From a checkpoint of a small segmentation model.
Model: 48-pixel images, norm layernorm, activation relu, width 384.
Training: 9700 steps, batches of 512.
Data: trained on rendered made-up planets, 195000 training examples, 25.5 epochs.
Rows from block 2 of a small segmentation model, named by matrix and row number. Rows with one number belong to one neuron. Each number is 128 + 24 x the weight over its row's rms, rounded and kept within 0 to 255. All counts start at 0. Numbers have three digits each.
After each neuron's rows are labels from the 100 images, of 14848, where the neuron reaches its highest value: "peak on" is the class under the peak. Only what is clearly more common there than usual is listed. The data: rendered made-up planets.
# fc1: MLP up (model.blocks.2.mlp.fc1.weight, 1536x384), inputs 256-383
# fc2: MLP down (model.blocks.2.mlp.fc2.weight, 384x1536, transposed), outputs 256-383

fc1.232:169117147144133146141131158158138112149138115157141120098153098145096129104140115118102108134156134126111159156143118169136139128169149177131148126111116180092114129089173123147136149141106123130115109152162105107121148140128133097123163145164107118143110119123086109129112147151095109126147104081147114105122099134110132118140113161107112135105150121087174142079138144107139129149111
fc2.232:075136109162124111134122100145153093134121150125133089133130125126127115115165146106086178157140102134154149127122107111113140166080133154142122144180146123133083098165095138116178126122117133166170132214129161120118092155098131140129134137147095128127154129127092173155147127123121118137115152139115149152136161142115122146105133136165161127155119101149108119125136122102104125128137
peak on: planet

fc1.530:127115156100076140140142147127116110135112081120069137177146112150130078137120144128154096138114162123151128170115114172122136081160187155116095134128168123145091144126187061105156134111130136134124157121128119136102131117134125127113129143132147133106177126130136153130156105147107122125114146130127173107123151120101140147110125091139138151180112139136110120121126127143081142159152
fc2.530:101073120121137118112107108180144128092108165089101108144138133126111164113135105126112174140100117135104098138165146157149138073129137120138070096126145109144177138088064163151150130125102149095132143138127155147113122119119144147104130121108131130138129111160124145150126148124081172154098124140125131158095165127161128135124108189137067093095135132072183102115163120119150097118143
peak on: planet

fc1.536:145121156058107146144122138139124141104146129125123147068105131145139114128115077145189150126120126136156137107133122118155113128107138061148087115172093135132133133116116087126147119070115077120112128138129157123104122111118118103145126106133110120101153150128213170089079140115138129164143127117142121126143147089103121126162102145122108141148146132149092121092130140138108100132181
fc2.536:147106117174128162140150149154142140089151094147102130119115132149128121107157129149066180150176153100084151119111107119128141114165112125085120075149127126141147100121139135138147128125142138140165134092124119139124149122126120117134144148109134095163129134180087155148122158148176111111134105125096111150102111136110118112101122138162119123114114158178135176118129103142126139126144
peak on: ring

fc1.474:165155142117119117110141157100087110156116115212143122122149140129086153100151071106103073151114139110164170113137157115096132134141126151142135101120130122109110116101100118145124134143131124144121178142093080123126104132155103138131138128163088135099100116145142130133146125112149091069145147157106105128140142147152171149147157112104131098134160155102127134110121127131125122142185
fc2.474:104095096143129132139095105148146110098156129081120162097105137145133093123115145121117151124098133138128144145149130156185118126081111101105115112139168067155139101156115129142147138153114110134132059098123115159101154150114182146120170137119159113123143105091139162144131132177101161101107128109122105155126162053164116143156077138159140150086114108150142141131138144138127128158104
peak on: planet

fc1.279:150110151153126110118114130142157142109110147153100121125134094125110136143116112150124115123100114163089138131145119147119071117155093123139118125091141087110124117126086144120131169114116119133097123140163180103122170156131101119108154180151147146117154133157139130144142132112154093123069122115149132144123156159084088110090154115136191121155166118126127139111135150167135098119136
fc2.279:111144133118138127136165151114131112178100146103106114145147099096122118141124130138128148134128133126120138124089113128135106131133132126140132144197150129097142102060082093122137187107153132143150151127127153171169152145099134158147137096168096122093134136134113154077108136160123104106106141130092122158123096128098126138152096136144130143159134168114158145110113084134091144140133
peak on: ring

fc1.75:132175117086123109122128131143113145134141106159135102112153176134142101122087163151114125135152130121101126176111123169176139150156126140115154087164121109149200131142115077133105140126141157089137177121095140096078129153133127176136120099085099151122145134146157146139157089118129076130133141103132127109118173136166115144125133163170110098137132164164175135123143154177113105114144
fc2.75:120082138168151134135128139138140141127141132138122175112137116133110112090183102143137125132198117088087143125080068088120113141144110138100103096132104132113142108102137106124177099079145146167111119103136116147088128138153141091133119127115127108104143138131134172120158182104127121111137126100110118206136092099159131143095104157137104092165111128150066134145138122108106156105169
peak on: ring

fc1.574:108131138101147119127092098164086119171141091152128145111123145125113172125115116151126135115149123088090139130146116135131154121090129141134162108124140121092112173108116086140073141138127136104148143145165148116134109135146127138151151154100150146117075110141140138141124117151139120141147103131124118136130161133095156148110111128128160139155132186082103138129101164125136112155134
fc2.574:117060110109109155142094145146095151126091114102135141149116152161106116149120100168121131150087122171131179115155155129165119139122142131136113128147157133152198143134122133126149114144100146145128108130144131101126143127123133103121125161125142133092144098156123116116158125075125099082083096088111108106111083139095119104133092135117142161125096088176143126080119112159085139157159
peak on: planet

fc1.430:164106118135137160131139163090123116112113066122198124114128144143110120102125100138104170141134135102174130122110136097133128132090089123118147128066140132149125142181149104159154109108123095125167182122114171132143113117137136102104120114160155180081151114126116080083121120116127121090103121120148118093116174151162137137137170118119130142141198136140126152104150093122088112165126
fc2.430:133124149141159111127152094133139189069078083143116127129154125091121117102130124115147150133099153153085150136132132152140114100124170143129181117138172122130090126144109130145134139131148137119089127135151118126132141124097117120120133142127144168054145107133130095162119143107107134114105084092117110124135139150069167138153091128092108134149123143122120140137147108184124107151145
peak on: planet

fc1.412:121107123077102113111146167167115114179165096095118135138163114190107143077110053131138136138103099199159168117140162144108118096125124083115154128157150178130149114109110141140136090133147120104108104118111127093119129152162120130099139103121115134117127079151170144133136131135113099121106148144118130133141144104194138125125123104160158130147110135137104110191124127106066170104136
fc2.412:108164170171152124134101142117136171137082107144112155113142100107154105142150157102134171116108173109130112135155089167104081124124119150156096110134159074128143121140111109134154136150150117097160149137134130117150144110097184104139149154120135159146129133092106162135134092132146158127132134115154138122134089118083117118149053138135124125132150092120182139157091132094141138124127
peak on: ring

fc1.518:168107128112140123145106136136148118132173117136137119141128070097150114101094105157140157140143135121128149140094151132187113096090164126108129105119078121107084138098136128132136130112152091119107103125122163128133131100116178172141126087153132105146115136107146113115102139062165083102122131132103121140126147131163160104162173111133141156113095147134155095091126159133120113155123
fc2.518:102124104161142147108111129099117146121075118100144120122146094176125151160165128103167124134149166135122138148089096156127141169133091119177124134152147124161120095115110146149123164108106095112124172166109139110140160123065104170105161117124109182113133134168170117127117099140132087147085160130108172117078101115135116080125145110132120112088119168122122123152144139112157152129140
peak on: ring

fc1.615:176123072117111098092157111163103112122153129169141131099104082126143149103106151071124159122152135102071117140099095111121134129144134112109156126147132151088167117134118090116138167123134106136128133139123145182117124162111158130090122090125115131122137094113184167073141087098120124117156098136157117093147168077153086155173140115103119097119133151138139110106108137118152119126116
fc2.615:125096153102155097144143151171146125122107124103126122134135119140147153136138125137112146097126119119133157140141094122156156080103147110100125133111149162136097154134130126129150136110144122088170083143140123126146150107115128139146151119116135113092120146161104132198133168136167124151136130095119185127109151155154155114136112149141138124098130156092130162133180090160134119112132
peak on: planet

fc1.261:124128136144093137150119107120185134130117138122129116122111159162111152161163110117147134131119112119127177136123169137108158133133142119128141127109132150123102140139078133159180118113118118142149113125113139159105162125133125113121109093124101145120151098145142139090138129123081154139124105133098112180130124119161101096136119162118110153095110152090154137114137142112153137157105
fc2.261:141124132091135075138142118142056111088089143121119140135154129126148134117113109118125113110167144110090100139138150124121141127166155105153095119123187098141062132122139134140105165124194152163129122132131120089087121116141126157137131167153101123147127140145097142122160114138141091112147139094108149108156115149119139143121119095098170103149118065141156123152148138137165128110159
peak on: planet

fc1.584:156115079122158115141144135153109131133139155135130143133122093149136129102143076072123174158107141133135144122127109132126091134127109111137121107166123142138146167152100120145118080125140150122095123137143108125159156136113137140139141113158109125091136128187110138184106133130059108138124128135089129126109121074135127105098128162183108118077096132106066090137097133149115126135110
fc2.584:152109169141134130116143098158113129096112104126122120115135173106109108133136149156104115113077112145112119150101168122123171180131108131083115120096128096140165107174154150108168100128165135169153135108123105110061130153147127132134129138099138099131120101103111135122121127076115152099147143145130142188111161136100143170158080096141138136110117114114146138123156144064106152121138
peak on: planet

fc1.31:147135104164096134157148122144101151173134114155106134133148130143160096126140085126142110092124158155127138130137169131099090166128141174109096090144100133121086125121122107133113110111106107180116108136100149144081153152107148119166072133132143140095130089130141195108128123188112144154081135106145122124154121152102118112098112104133113129143133105122094112118120096097091130129169
fc2.31:124113138117092087147130126144131154065091153119145112129126148126141143119099162106121138133133114084143134135139118143158179115142155081140129124121130144168130114073120140087066102125171130074154087170131101117163115123100123117075175156135084111144160118149107094173129136136126098111153137155099157101111100112128186147150141155161123112125123128080158158126133118139184136113102
peak on: planet

fc1.249:151112115140124110137117111080108109143115101129124135135129120189075122130092122172112125161176069105093094170144138146141129132124093189158144125126136091129147099110152099138177138134096123151096140175145114131121134146158156121138159124087164142095112114143100119170126097134108169119142119182133117150139134131117141118125123127091099127135099113107111126071131124107128096122150
fc2.249:152158139164173121136130172144116112092168108092134103127120134137131150139178096102104141103130142161196098118190128164141141110096136102097091120100122163149119102145081155107074120141125141159139141139142152131134116151149151098120130139139128199114098111108166103101134143129135107159094121121126106118136154117096124161141117129153128093098118147093139118137120161158144124121116
peak on: ring

fc1.127:119164125127132127135091115118140142144141106095124128128173155151137132145134130091133123119150154132118119133116129118150144112152091151103075160122134091122117125099113104125113137143157138111139120150088101115149144138114146110091100119123154148126125084166125106126156099169182137134154143130146118099128136200164122115149116115129122143132087161120123101179101102133121113131070
fc2.127:145105128083156161111154110101110158143120124152143145121100144129139171108138117150115154100091106075109122125141123119119124144145147110157103187101106139110108152081142142138162144104096152059098166140134131110137133098091116119101147107152178099151096170129145085118146127091095158104130133114108101097153097117097118116097135144140136144120128104130165141119121110079121135130078
peak on: planet